config.yaml
vocab_size: 74
encoder_parallel_block: false
encoder_inner_norm: false
decoder_tie_embeddings: false
Rows from block 3 of the text decoder of a small encoder-decoder image transcriber, named by matrix and row number. Rows with one number belong to one neuron. Each number is 200 + 30 x the weight over its row's rms, rounded and kept within 0 to 999. All counts start at 0. After the name is the row's rms in percent of the matrix's.
Before each neuron's rows are labels from the 100 texts, of 14976, where the neuron reaches its highest value: "fires on" is the input token at the peak. Only what is clearly more common there than usual is listed. The data: analogue clock faces. In brackets: how many of the 100, against the usual share in percent.
# fc1: MLP up (decoder.blocks.3.mlp.fc1.weight, 512x128), inputs 0-127
# fc2: MLP down (decoder.blocks.3.mlp.fc2.weight, 128x512, transposed), outputs 0-127

fires on: ":" (100 vs 20)
fc1.133,088,211,201,189,232,225,246,169,268,252,170,243,171,229,188,222,223,210,189,166,198,183,182,179,220,242,228,213,166,202,185,225,166,182,183,233,181,199,193,205,200,225,177,184,203,144,196,249,248,236,198,216,195,136,150,224,172,202,203,188,211,214,156,197,187,221,235,145,277,181,166,198,219,196,197,199,184,226,204,209,191,217,284,190,165,159,168,191,236,175,200,182,256,181,190,216,208,230,128,229,209,176,216,169,214,176,158,204,206,158,177,186,181,174,233,216,134,192,249,248,215,265,182,245,198,177,209,204,230
fc2.133,089,208,206,212,174,173,192,240,164,183,208,183,237,185,199,143,157,204,227,221,190,221,229,247,207,145,179,202,217,215,221,207,239,219,225,195,220,208,213,213,161,177,185,161,162,221,176,127,133,143,195,194,217,245,234,151,192,226,184,237,146,218,189,199,229,159,180,245,173,232,197,206,181,206,126,167,205,201,168,185,199,185,156,228,188,208,213,251,218,209,207,171,150,224,236,188,201,193,267,186,191,225,199,236,185,241,234,204,183,229,217,234,226,174,189,174,278,200,159,168,229,133,250,194,224,197,179,190,175

fires on: "2" (100 vs 1.7)
fc1.335,087,177,112,147,201,164,174,148,196,189,227,182,166,220,204,195,247,200,145,190,228,162,244,179,194,153,232,227,172,168,223,198,199,193,204,218,230,197,178,214,228,212,223,231,122,205,188,169,179,181,182,183,140,196,181,220,165,185,261,135,241,239,199,183,207,219,168,180,208,184,167,204,151,208,168,214,203,202,213,213,218,265,216,192,179,205,174,160,252,244,145,249,155,177,192,202,226,164,178,242,168,244,220,237,193,195,195,186,178,175,165,221,232,205,179,242,184,182,181,223,201,167,240,225,214,169,201,200,232
fc2.335,077,215,270,270,201,241,203,288,238,205,174,205,195,171,222,181,150,208,251,194,147,211,171,232,221,206,186,181,237,238,170,216,172,222,207,184,154,204,214,162,171,182,172,186,242,186,198,206,197,218,225,180,220,216,191,188,225,204,166,272,186,201,223,170,185,155,196,202,180,216,240,210,224,180,215,164,241,178,202,183,178,167,206,216,251,238,215,245,174,141,224,165,209,247,197,203,180,246,247,122,259,167,190,219,199,184,211,270,200,185,212,182,190,154,206,177,207,215,193,155,194,221,160,185,195,183,233,198,211

fires on: "28" (83 vs 0.3)
fc1.99,067,193,181,127,230,277,246,195,226,221,221,179,215,162,168,211,145,185,191,210,206,200,211,141,184,130,190,168,287,202,175,196,215,188,197,226,166,193,185,179,257,210,221,189,139,195,206,203,188,238,202,205,225,226,187,212,197,222,206,188,207,220,241,214,243,223,202,185,255,221,181,177,172,188,177,200,189,173,175,208,250,191,159,191,193,203,199,180,243,214,155,246,202,198,171,187,174,224,191,184,198,202,196,257,233,233,201,183,226,188,185,211,232,183,241,202,199,249,227,248,252,117,232,221,228,121,197,189,213
fc2.99,076,200,207,239,198,182,136,225,235,217,238,208,195,203,216,179,217,226,197,240,274,200,240,217,194,278,155,240,109,170,187,187,230,228,211,167,223,206,214,248,156,210,199,216,230,175,133,214,234,169,200,195,222,180,149,212,197,202,193,204,243,226,215,202,197,225,244,194,251,186,213,209,200,181,182,201,228,179,230,165,234,224,226,214,197,212,185,240,185,197,208,161,168,237,232,203,208,211,240,190,200,185,226,168,149,213,243,209,193,204,211,179,144,249,193,185,143,157,216,189,203,286,191,173,191,240,163,235,197

fires on: "2" (100 vs 1.7)
fc1.491,098,199,166,209,205,197,246,253,156,134,180,190,235,229,217,236,224,155,210,185,162,176,209,186,165,192,198,205,190,202,211,211,205,112,238,258,228,233,211,203,207,228,223,201,197,204,196,208,254,194,162,138,161,267,176,169,216,157,235,227,216,199,189,222,204,252,214,172,223,251,250,233,229,142,208,222,188,196,154,215,200,230,174,172,167,175,166,145,207,195,194,224,226,230,130,187,214,157,214,212,196,213,196,207,170,157,137,186,192,176,153,225,176,206,172,178,217,221,193,184,186,214,257,206,180,176,233,207,196
fc2.491,101,192,218,143,211,216,159,157,198,242,241,207,171,162,157,131,192,251,198,221,210,170,238,220,182,201,198,185,192,186,199,171,228,272,173,153,172,193,157,181,200,191,143,231,191,188,169,182,158,201,233,187,259,161,221,218,191,215,190,191,167,174,175,181,147,195,196,226,176,195,193,160,196,200,204,179,195,194,290,181,189,203,225,181,235,202,217,255,174,204,217,130,141,193,260,173,177,253,221,172,161,189,196,205,233,219,261,214,218,211,241,184,212,178,214,234,193,178,199,241,218,154,185,182,214,231,169,182,212

fires on: "<end>" (100 vs 20)
fc1.404,100,200,146,210,194,196,154,215,247,173,155,207,231,237,239,213,209,210,224,170,205,247,224,232,211,112,267,202,201,216,168,200,139,184,182,160,226,209,239,243,198,197,227,204,244,171,198,217,175,202,226,185,202,179,243,198,209,218,150,235,239,164,154,226,203,165,197,209,221,232,162,217,172,198,172,196,234,210,201,175,204,199,212,165,208,155,248,215,246,204,228,251,160,162,169,178,229,209,192,195,194,197,139,202,229,186,217,184,173,194,246,162,161,178,166,227,134,215,169,235,207,238,204,217,192,187,179,124,226
fc2.404,103,193,170,179,230,201,271,165,199,215,221,206,234,139,186,241,232,169,194,181,216,185,165,186,233,223,168,169,182,192,222,199,204,166,206,204,174,208,205,203,182,192,230,199,184,219,206,177,140,239,152,223,217,193,217,222,219,147,148,213,219,196,182,197,232,205,192,191,244,212,204,185,263,212,188,218,205,194,236,221,219,178,146,146,173,201,212,195,157,192,223,204,193,218,227,266,198,151,152,210,192,240,177,193,177,215,203,217,207,185,151,248,117,251,149,160,244,196,190,183,207,196,202,218,177,296,148,151,190

fires on: "<end>" (90 vs 20)
fc1.307,112,186,243,211,159,175,260,198,192,128,170,169,231,207,182,142,205,188,181,199,184,199,220,163,168,215,217,223,145,212,190,197,217,202,185,191,193,192,222,230,201,206,208,207,235,191,265,223,183,189,191,152,197,210,182,251,161,223,200,171,241,193,157,242,189,227,242,238,197,186,175,188,157,260,254,211,233,224,165,198,187,239,269,184,208,175,253,204,227,212,139,207,123,197,193,142,213,205,219,230,171,218,224,196,192,217,232,216,215,162,177,197,130,214,208,208,146,218,211,242,233,239,230,236,224,192,179,232,183
fc2.307,116,237,154,163,192,235,165,183,184,251,284,199,192,176,235,233,237,210,203,163,209,232,197,234,216,200,169,203,228,192,217,185,212,227,232,241,194,217,143,161,147,229,193,218,164,225,162,187,199,154,224,211,197,216,234,166,220,167,206,197,174,175,215,179,175,191,188,192,164,229,278,177,206,157,153,187,212,164,209,196,240,213,172,194,243,235,135,220,215,223,273,216,269,207,167,267,200,196,185,201,219,232,240,201,209,198,170,225,191,221,235,202,259,166,200,197,225,180,164,145,182,213,206,187,194,237,207,220,191

fires on: "2" (88 vs 1.7)
fc1.169,106,249,125,156,166,203,190,177,178,278,189,170,207,178,192,138,206,213,233,269,144,176,189,250,191,171,224,135,214,224,215,196,194,199,173,213,209,223,216,168,201,201,161,239,202,192,235,127,156,256,246,186,216,181,176,216,226,166,221,192,186,192,159,211,181,158,147,242,184,187,230,252,224,209,199,196,182,159,219,203,187,178,194,172,200,173,206,179,186,152,191,173,153,198,203,187,175,194,201,194,219,198,233,224,224,120,207,202,193,230,215,228,226,165,187,209,164,182,221,157,206,195,212,170,181,150,164,191,234
fc2.169,105,136,209,199,176,181,193,177,212,160,188,173,198,156,188,231,225,220,198,171,236,210,213,192,184,200,205,249,233,221,222,202,200,160,215,187,254,192,145,193,161,212,252,130,224,211,158,262,223,179,147,215,204,212,169,205,170,252,217,169,194,234,220,172,215,237,208,211,174,178,235,177,156,166,204,214,158,222,197,199,245,230,262,182,176,190,178,214,214,267,176,176,218,219,187,231,182,145,194,222,170,158,218,158,159,255,239,146,198,191,151,227,153,194,174,180,211,235,218,175,179,164,202,196,208,226,253,238,188

fires on: ":" (100 vs 20)
fc1.313,110,222,203,171,155,194,206,238,181,261,163,189,207,205,169,224,227,205,187,185,267,213,207,249,217,207,201,226,246,195,176,186,209,215,159,144,230,244,209,187,153,204,217,189,249,145,197,221,174,234,168,239,199,203,261,223,186,243,204,185,175,201,243,192,208,244,229,200,222,226,217,164,210,255,238,184,221,260,180,223,239,180,243,174,171,224,231,182,214,220,200,199,162,164,198,217,221,209,203,204,190,165,181,226,246,192,222,221,201,200,274,179,183,186,140,222,194,186,203,146,209,227,180,300,241,221,160,185,199
fc2.313,106,235,210,224,200,192,166,203,209,156,292,190,250,163,229,199,211,199,206,195,208,253,206,163,172,200,243,182,164,222,198,208,186,182,257,196,177,156,212,197,270,207,202,207,168,205,212,122,202,196,241,216,191,182,168,189,214,214,184,189,220,186,201,212,188,165,174,189,189,203,197,198,184,189,202,197,192,190,256,199,200,198,152,167,207,202,187,162,186,187,161,189,271,212,208,172,178,172,164,168,190,264,225,203,148,242,196,171,249,190,110,221,203,149,264,203,202,224,225,268,180,205,245,178,233,213,222,189,152

fires on: "3" (100 vs 1.6)
fc1.255,088,206,185,180,209,206,224,151,244,200,210,229,168,177,194,220,185,207,165,196,232,221,174,254,213,215,195,217,135,193,138,229,240,261,159,192,162,192,176,151,206,192,263,223,239,203,210,176,255,160,226,242,187,173,169,173,201,151,193,258,220,172,231,192,174,252,249,205,202,226,198,225,196,153,226,165,228,203,220,178,266,229,205,156,219,219,176,232,154,226,224,202,198,200,232,192,221,258,189,160,207,165,226,187,202,173,228,220,204,252,205,179,198,238,194,215,212,141,175,163,234,165,212,242,176,210,160,228,195
fc2.255,091,173,206,210,237,219,175,199,196,218,195,171,229,229,218,190,245,207,226,217,185,144,160,157,234,177,208,214,256,248,216,188,153,153,231,157,237,207,237,240,241,170,182,200,199,244,199,178,168,268,200,176,180,203,217,240,201,225,149,159,156,238,172,210,210,175,170,231,192,171,228,184,239,204,267,201,184,202,159,231,198,194,188,183,212,153,226,154,251,168,221,221,231,204,124,215,206,171,210,251,210,190,238,190,213,174,199,162,166,156,212,228,190,190,218,192,173,264,228,230,157,213,159,171,196,233,223,179,225

fires on: "<end>" (56 vs 20); ":" (44 vs 20)
fc1.247,093,205,155,116,203,226,234,255,186,238,177,207,229,202,228,247,235,172,185,168,247,176,219,237,191,185,227,196,240,210,199,210,169,230,195,184,229,181,225,149,200,194,229,211,179,175,177,268,139,218,170,219,176,174,246,217,196,257,208,197,209,160,193,220,262,258,198,207,173,217,210,249,167,165,202,148,188,211,169,211,264,177,164,191,204,222,227,226,239,207,236,243,175,175,216,180,148,187,194,179,178,185,233,171,177,217,211,189,187,183,270,195,205,165,185,186,200,195,187,172,224,177,232,206,202,259,199,208,262
fc2.247,106,214,207,282,178,157,184,205,256,198,234,205,247,209,226,142,210,248,211,225,186,228,220,175,190,258,224,205,175,163,211,175,197,177,217,197,177,176,182,211,131,204,160,177,265,203,225,167,256,204,201,166,260,241,184,202,257,163,205,184,175,174,205,187,180,199,167,218,218,152,227,143,227,192,190,223,231,158,226,216,197,205,250,163,206,218,190,164,151,143,147,146,242,189,199,210,200,197,198,209,244,210,185,207,211,197,192,222,209,201,154,152,203,187,204,241,213,190,196,200,236,251,189,186,235,164,202,198,147

fires on: ":" (93 vs 20); "5" (7 vs 1.7)
fc1.170,081,214,193,222,177,187,189,202,205,209,184,191,225,214,222,191,240,171,160,190,276,215,173,234,229,198,168,217,218,246,185,173,171,208,142,175,225,200,244,196,83,162,210,232,174,244,202,222,190,204,166,210,197,224,156,187,152,230,174,217,252,184,218,221,199,169,214,226,224,190,201,223,196,218,181,240,162,178,166,188,224,193,210,191,227,188,137,144,228,210,169,193,193,195,255,220,222,225,177,223,220,213,220,222,212,187,243,166,185,231,249,187,153,190,143,161,171,204,216,255,223,215,240,143,176,249,165,193,167
fc2.170,089,252,241,199,225,218,225,196,220,230,202,196,201,202,241,226,180,223,247,186,206,164,236,161,194,179,237,255,211,204,216,280,123,184,271,181,172,181,209,158,264,169,209,162,175,198,231,208,213,244,238,205,230,169,206,165,164,178,225,195,169,237,209,170,195,212,182,195,211,200,193,190,182,181,195,184,220,205,211,206,194,259,180,196,174,207,250,250,192,168,238,267,240,237,199,176,234,151,235,153,207,189,184,178,183,236,143,210,224,210,183,250,244,188,183,222,249,186,165,166,213,216,209,204,256,182,176,190,212

fires on: ":" (100 vs 20)
fc1.319,090,248,223,170,182,187,204,197,172,167,179,176,172,160,192,253,230,184,197,226,235,235,194,198,211,208,214,207,220,249,229,223,202,174,227,184,164,201,194,185,220,199,221,196,185,200,184,162,159,184,254,211,154,131,197,221,256,224,178,231,213,162,196,238,190,166,163,187,282,169,176,226,206,212,200,194,185,171,208,164,196,194,179,195,221,171,142,136,234,186,245,211,201,176,263,166,178,210,161,161,225,163,196,233,203,208,231,187,160,300,194,200,177,183,168,174,211,248,175,226,177,190,179,267,162,224,172,216,200
fc2.319,094,129,216,238,204,196,234,257,236,232,203,227,222,176,196,157,175,203,176,214,182,190,193,180,208,173,272,191,223,184,178,215,207,213,160,211,203,219,243,217,185,226,202,192,233,235,246,237,203,234,180,199,212,238,177,155,196,189,233,199,191,200,206,193,225,205,290,188,170,203,218,182,206,216,193,190,215,194,200,251,199,226,232,198,171,203,183,290,185,224,160,155,160,211,148,225,235,174,230,211,160,240,233,196,183,140,149,205,237,147,208,171,221,175,233,214,217,198,164,132,245,183,224,168,244,188,238,224,216

fires on: "2" (100 vs 1.7)
fc1.84,105,229,167,194,211,201,224,170,162,156,214,246,188,173,165,216,254,194,205,179,249,227,239,237,186,145,180,186,202,185,222,179,169,221,201,208,247,278,191,151,178,215,199,152,190,188,187,210,279,190,238,192,213,213,268,210,235,243,213,224,166,192,144,210,199,127,237,255,237,160,230,198,195,212,200,189,227,224,232,218,227,207,189,179,198,191,226,143,231,206,159,187,215,231,204,200,204,193,204,226,208,235,170,180,192,132,199,187,198,156,226,210,231,195,259,220,196,267,186,223,205,197,156,180,215,191,239,170,206
fc2.84,106,186,188,243,196,238,133,212,182,294,204,170,198,192,213,245,161,232,203,165,184,177,210,186,151,187,205,222,230,275,220,217,192,194,205,151,175,155,191,153,258,194,193,196,198,203,215,197,185,234,188,219,210,165,179,191,176,189,205,179,221,217,165,166,212,228,151,189,196,223,149,171,229,157,206,197,157,187,201,146,168,182,207,182,238,169,236,288,159,213,157,198,233,225,226,185,199,231,191,187,214,138,212,207,210,237,177,231,176,282,218,207,198,196,193,206,179,177,187,190,213,203,196,233,224,218,196,266,242

fires on: "28" (56 vs 0.3); "12" (27 vs 2); "18" (17 vs 0.4)
fc1.463,072,162,154,251,161,185,190,186,245,225,209,202,184,169,210,204,220,186,190,194,217,170,230,193,214,189,197,195,270,163,178,179,212,204,149,196,199,240,216,205,147,180,181,172,251,172,163,226,160,224,213,249,243,189,225,172,218,187,243,181,160,197,252,167,188,179,173,204,216,166,205,187,245,194,213,220,211,212,217,194,165,236,169,237,236,246,192,205,193,169,205,237,257,247,184,217,202,234,207,134,250,232,247,239,234,209,222,160,217,162,218,196,197,233,180,167,164,129,182,129,178,232,181,148,220,189,205,225,174
fc2.463,081,225,214,127,241,195,226,211,214,190,160,168,169,204,228,221,245,148,211,235,216,212,150,208,149,182,205,201,172,256,218,191,158,225,246,217,200,173,217,185,187,209,247,182,182,242,205,244,235,234,219,172,201,210,169,209,244,243,140,173,207,194,181,208,191,198,180,173,188,194,179,194,210,200,191,180,218,161,197,208,191,166,201,172,160,195,270,164,215,249,189,188,209,238,182,193,215,138,191,216,194,211,184,148,216,188,173,214,187,222,185,221,229,190,161,242,186,309,201,251,191,142,237,226,152,199,153,180,183

fires on: "<end>" (100 vs 20)
fc1.216,090,242,198,205,217,173,211,189,181,233,216,197,258,192,167,192,172,206,184,248,196,236,266,202,187,155,194,218,245,182,174,201,157,230,190,146,153,208,198,143,257,178,247,241,175,201,234,199,175,241,191,196,162,194,168,198,197,208,200,178,234,210,201,173,150,246,238,187,228,244,177,214,207,205,162,246,176,202,205,153,258,183,232,163,176,218,195,171,211,204,218,236,216,166,138,185,159,203,173,184,209,215,174,195,224,186,173,216,199,218,174,163,175,208,239,214,181,219,292,236,187,195,210,186,191,182,272,148,245
fc2.216,089,138,205,182,224,198,165,217,195,161,172,143,190,216,215,216,196,165,223,128,198,171,173,188,216,248,232,186,173,234,188,197,165,150,189,262,256,189,203,252,166,201,169,182,192,207,146,199,214,173,197,177,244,197,222,183,193,178,184,217,188,222,153,229,212,177,184,219,231,142,228,207,206,177,236,181,196,194,210,221,177,176,148,250,219,191,227,207,191,272,171,127,196,232,227,246,221,223,267,186,186,216,226,208,165,217,230,207,216,194,215,225,210,207,205,219,211,159,168,176,235,205,154,153,164,191,137,247,178

fires on: "2" (98 vs 1.7)
fc1.388,103,232,154,218,198,193,227,198,180,188,142,210,225,293,222,228,189,258,239,211,197,197,168,241,178,213,221,201,237,210,214,269,175,178,199,214,233,224,250,212,207,215,206,245,218,230,181,258,186,165,188,176,175,209,224,193,177,190,246,231,208,213,168,179,184,158,218,196,237,211,209,219,214,205,172,200,166,160,192,184,209,180,170,171,218,224,232,177,205,214,157,179,183,193,205,239,258,152,212,211,194,167,171,195,203,168,283,213,198,137,196,187,180,208,152,185,232,172,223,138,211,204,232,117,217,154,176,164,195
fc2.388,095,159,248,213,185,208,166,220,242,271,220,175,189,89,188,208,196,199,171,187,228,182,211,149,225,177,207,219,163,225,225,132,206,245,193,200,197,185,164,191,146,192,173,175,207,187,220,158,234,205,255,205,186,227,189,160,167,193,189,162,173,214,244,223,232,236,161,193,189,193,200,165,209,219,228,203,207,256,243,185,243,199,235,226,192,185,167,226,195,167,187,201,229,171,226,166,156,250,184,199,194,193,214,195,219,244,121,189,183,242,192,201,203,174,226,193,183,188,193,239,235,224,172,238,186,268,195,223,177

fires on: "2" (99 vs 1.7)
fc1.183,114,192,222,131,171,241,244,201,190,191,224,212,197,199,164,211,236,179,159,166,179,196,248,242,201,186,176,202,248,168,214,213,167,208,233,221,188,222,194,229,211,185,142,209,164,220,233,142,130,191,262,205,165,145,201,156,215,184,230,198,159,189,243,203,191,188,238,190,216,191,291,204,191,188,194,159,166,198,192,153,190,178,174,189,229,147,196,219,189,208,183,208,240,263,282,223,206,163,208,193,157,201,191,201,229,200,140,213,178,240,245,200,179,171,213,205,228,198,180,245,213,204,166,174,183,181,179,217,207
fc2.183,116,193,163,258,225,195,157,185,195,211,167,201,203,247,212,209,149,201,236,246,175,235,127,192,198,192,226,201,167,227,186,210,223,142,159,184,221,181,205,155,168,197,230,182,232,199,190,242,261,222,149,210,245,229,184,223,180,221,196,222,224,216,195,166,246,223,171,199,187,190,141,196,203,193,198,222,222,221,208,207,195,241,222,168,142,225,204,175,161,195,176,187,177,168,132,173,179,214,135,206,270,160,213,222,157,167,247,175,234,160,149,207,224,218,214,197,164,206,215,179,173,183,224,186,211,221,240,139,191

fires on: "<end>" (100 vs 20)
fc1.263,091,153,140,218,230,198,267,208,230,217,191,182,153,204,232,171,178,171,167,211,212,195,182,237,183,209,192,237,235,181,238,126,186,209,207,177,258,95,168,255,255,203,205,211,173,212,169,215,180,215,155,202,184,179,217,180,183,246,185,222,191,252,194,177,176,221,178,199,198,210,236,241,184,218,211,195,211,290,216,199,239,169,238,183,163,201,201,148,193,171,238,172,219,171,219,179,211,204,222,152,199,215,201,188,223,237,253,187,177,206,179,216,206,209,151,219,208,191,211,221,150,184,193,185,169,229,179,177,246
fc2.263,089,259,258,232,205,197,136,192,188,185,224,185,240,196,164,250,222,202,228,205,216,196,238,197,171,219,267,200,196,241,174,240,248,219,193,214,190,268,199,164,163,198,164,207,205,169,234,199,222,148,269,164,216,215,193,217,208,179,216,145,234,157,197,218,260,175,235,168,213,166,175,199,198,187,184,196,186,129,186,185,173,210,187,207,206,208,189,237,183,232,244,207,215,209,187,205,165,219,169,207,199,142,189,204,184,164,130,238,185,202,185,168,153,151,186,170,209,212,150,201,176,199,173,198,214,124,232,205,191

fires on: "44" (52 vs 0.3); "54" (30 vs 0.3); "58" (11 vs 0.3)
fc1.200,097,180,154,246,197,201,122,112,241,193,157,199,260,190,180,244,174,157,164,190,205,166,154,221,178,245,195,191,232,269,197,238,195,195,224,163,208,201,213,210,232,230,217,187,200,240,216,172,215,195,237,209,200,120,205,161,205,216,199,169,165,240,255,188,199,196,203,217,192,213,237,225,190,210,152,179,228,207,205,196,197,204,193,148,188,185,244,164,207,199,246,187,200,226,176,154,232,214,217,211,226,189,212,204,225,219,161,156,190,210,174,219,227,174,229,172,222,168,240,254,152,181,244,229,199,240,229,241,205
fc2.200,111,229,238,194,193,211,273,301,211,189,212,204,140,220,211,239,209,248,206,234,214,246,218,179,231,167,196,223,171,150,209,175,175,222,173,218,220,201,248,198,179,178,211,210,226,201,203,208,193,181,199,200,175,256,215,218,160,197,224,230,262,144,175,220,156,224,203,194,198,168,189,199,209,157,206,188,184,160,191,181,164,253,201,239,195,192,160,258,187,195,183,214,174,173,161,223,189,204,186,208,203,162,209,237,177,166,238,198,189,156,210,178,170,232,155,262,181,195,179,139,227,173,151,174,174,151,150,208,179

fires on: ":" (100 vs 20)
fc1.379,098,203,204,199,196,200,205,196,175,189,213,184,187,233,219,204,155,189,186,186,217,189,224,209,272,208,174,222,196,143,190,164,189,207,129,190,168,230,166,183,246,230,238,175,186,189,192,159,202,212,178,216,203,149,158,185,189,194,244,229,174,194,217,228,196,240,195,165,176,175,215,193,163,168,158,182,188,186,219,143,192,222,199,242,222,168,255,214,188,219,183,232,217,206,228,156,168,193,211,162,159,179,239,243,268,221,236,221,208,276,262,214,229,199,150,222,245,184,162,212,224,201,218,299,171,235,219,233,214
fc2.379,099,185,225,212,209,205,197,207,221,237,211,218,204,186,166,161,238,193,195,213,175,166,196,174,202,188,222,206,188,215,167,245,197,193,303,204,253,160,217,228,233,239,182,194,212,228,212,237,201,246,231,184,183,257,219,230,221,228,140,205,218,188,185,201,205,136,252,213,220,201,217,193,243,225,214,243,204,238,155,258,226,154,197,156,164,216,137,175,199,177,213,196,202,202,156,215,213,226,194,198,232,161,203,137,160,162,161,176,197,148,166,228,196,207,258,138,192,218,230,205,189,208,184,146,231,201,190,197,247

fires on: ":" (100 vs 20)
fc1.317,107,178,192,189,223,189,177,209,173,177,183,217,219,165,210,238,219,212,168,224,177,181,245,161,116,194,206,166,186,207,227,202,277,188,218,206,230,179,234,226,184,202,220,182,194,197,247,190,219,202,254,237,168,211,178,264,248,202,194,185,220,224,194,172,205,207,202,217,228,208,163,195,188,170,189,175,188,215,158,174,206,168,201,226,194,165,178,224,186,186,170,183,194,190,159,148,190,228,173,209,151,216,241,238,197,168,189,277,214,238,147,227,204,188,210,245,180,244,162,206,199,214,222,173,220,175,84,185,274
fc2.317,105,188,251,213,201,220,255,244,230,228,224,192,210,214,201,131,191,184,184,225,204,175,204,263,191,222,202,212,264,233,179,175,185,243,214,158,164,211,202,165,187,201,161,195,191,177,201,206,170,163,162,188,203,210,186,128,190,200,190,213,239,224,216,216,189,169,185,186,168,188,227,200,205,217,199,153,169,217,250,229,198,259,208,192,226,240,253,208,268,193,219,177,202,177,247,239,145,172,210,202,223,150,210,188,179,194,148,162,184,133,217,181,194,198,152,147,195,194,193,184,140,165,211,218,167,195,250,218,133

fires on: "<end>" (65 vs 20)
fc1.488,109,217,155,211,206,227,198,220,212,178,177,196,170,190,250,192,237,203,262,212,200,224,211,152,200,191,238,191,224,190,208,228,211,185,166,205,212,217,234,233,198,225,196,200,228,168,190,200,231,186,208,174,154,237,181,257,210,180,212,239,229,205,224,215,236,221,230,231,240,188,175,197,192,233,218,237,239,176,222,231,222,200,220,202,210,274,213,203,208,216,183,191,243,269,219,211,181,198,182,224,258,199,179,236,229,144,177,271,207,101,174,172,176,238,148,165,203,168,227,208,209,269,253,227,188,136,206,169,220
fc2.488,108,205,232,164,171,180,203,198,192,243,227,215,224,189,162,221,178,173,191,188,203,187,179,253,193,274,149,196,200,216,238,200,181,227,227,185,165,197,165,212,224,165,207,188,190,227,222,181,192,241,209,196,209,148,211,142,185,197,177,144,159,202,199,210,171,200,181,196,199,210,229,235,226,170,177,164,152,246,204,186,188,183,155,212,229,170,204,219,207,226,214,211,130,126,186,222,221,206,232,168,179,220,220,213,215,287,234,188,192,271,239,205,198,154,234,249,234,239,200,195,201,145,176,193,259,248,202,242,155

fires on: "44" (100 vs 0.3)
fc1.369,097,160,213,203,182,206,192,174,231,210,168,206,234,210,194,202,198,155,185,150,161,202,164,232,208,216,198,130,203,157,191,225,171,167,196,158,186,197,231,225,208,175,189,146,181,200,198,238,225,190,181,199,178,197,179,219,232,186,206,118,190,166,204,188,179,158,196,229,192,213,166,218,220,191,180,176,208,123,240,240,249,222,181,175,261,193,173,171,164,205,199,172,184,233,241,277,178,249,181,191,261,182,163,221,195,186,147,164,195,228,196,232,210,196,209,175,137,212,271,211,250,213,222,232,192,143,227,179,195
fc2.369,107,211,210,203,202,179,148,256,228,193,231,216,148,163,190,202,210,238,192,248,205,219,226,182,190,188,212,244,198,211,129,202,183,225,197,235,188,216,217,209,198,226,235,240,215,144,231,152,197,180,215,194,215,183,202,140,214,161,195,258,168,203,206,214,250,196,212,210,236,162,181,210,185,213,207,218,201,196,180,170,182,184,242,202,154,212,227,214,228,150,195,275,177,153,144,123,191,187,245,190,129,230,265,165,205,252,268,187,181,200,188,205,191,201,233,210,210,205,230,186,185,227,187,168,207,248,162,227,188

fires on: "30" (70 vs 0.3); "12" (12 vs 2); "52" (8 vs 0.3); "3" (7 vs 1.6)
fc1.228,080,230,206,206,208,224,252,140,236,209,206,205,207,224,242,206,180,247,188,200,197,199,204,197,162,172,213,208,172,220,239,127,183,215,182,258,203,209,179,209,197,213,166,221,118,235,196,157,257,218,214,220,201,217,220,212,169,158,225,121,206,218,172,229,177,185,175,216,202,189,208,221,211,217,201,211,195,172,219,146,191,147,171,199,272,209,226,154,196,185,199,202,171,165,220,195,200,282,232,244,183,176,202,250,178,197,250,199,175,236,143,230,244,196,179,224,178,201,166,162,219,176,166,145,181,183,173,218,223
fc2.228,075,184,213,186,207,244,160,235,219,195,199,164,200,215,173,232,241,172,187,191,190,205,192,205,224,167,231,221,262,141,149,263,267,268,253,190,220,201,226,178,174,228,243,228,260,195,191,217,182,170,151,193,193,179,178,180,203,224,189,228,209,166,188,227,221,232,224,177,203,220,174,177,217,211,175,200,158,230,214,175,186,258,233,229,175,213,214,197,216,175,183,178,216,236,170,201,175,134,165,179,182,240,165,125,207,242,187,198,212,153,230,172,152,185,186,163,218,158,223,244,184,231,210,226,210,236,221,194,252

fires on: ":" (100 vs 20)
fc1.490,104,203,146,169,218,196,204,147,186,225,171,167,213,178,232,214,157,153,210,205,172,229,220,242,240,190,191,197,146,179,203,225,210,178,177,246,258,240,192,212,196,225,211,185,172,247,172,120,230,184,177,226,186,172,273,234,202,225,204,235,213,250,241,225,166,196,233,213,210,197,202,196,189,203,170,236,246,187,199,188,187,196,206,184,189,205,206,176,161,225,202,209,158,178,222,190,199,219,255,199,235,183,203,205,201,196,222,179,120,256,252,188,165,169,186,180,183,255,201,167,254,240,222,244,170,218,231,257,245
fc2.490,098,204,185,245,142,174,150,225,259,164,221,251,189,194,167,154,191,175,231,155,207,226,237,163,173,254,221,142,217,184,189,213,191,262,213,220,151,157,197,209,186,189,211,211,236,149,206,191,203,179,196,178,207,182,182,198,194,169,187,225,191,189,197,231,156,225,226,234,156,215,167,163,214,192,226,220,196,172,168,222,219,166,141,195,188,183,221,241,171,200,226,205,163,158,163,201,187,206,177,199,138,221,218,191,176,245,231,212,246,167,209,151,237,187,290,250,253,155,231,210,182,196,211,184,186,218,225,188,213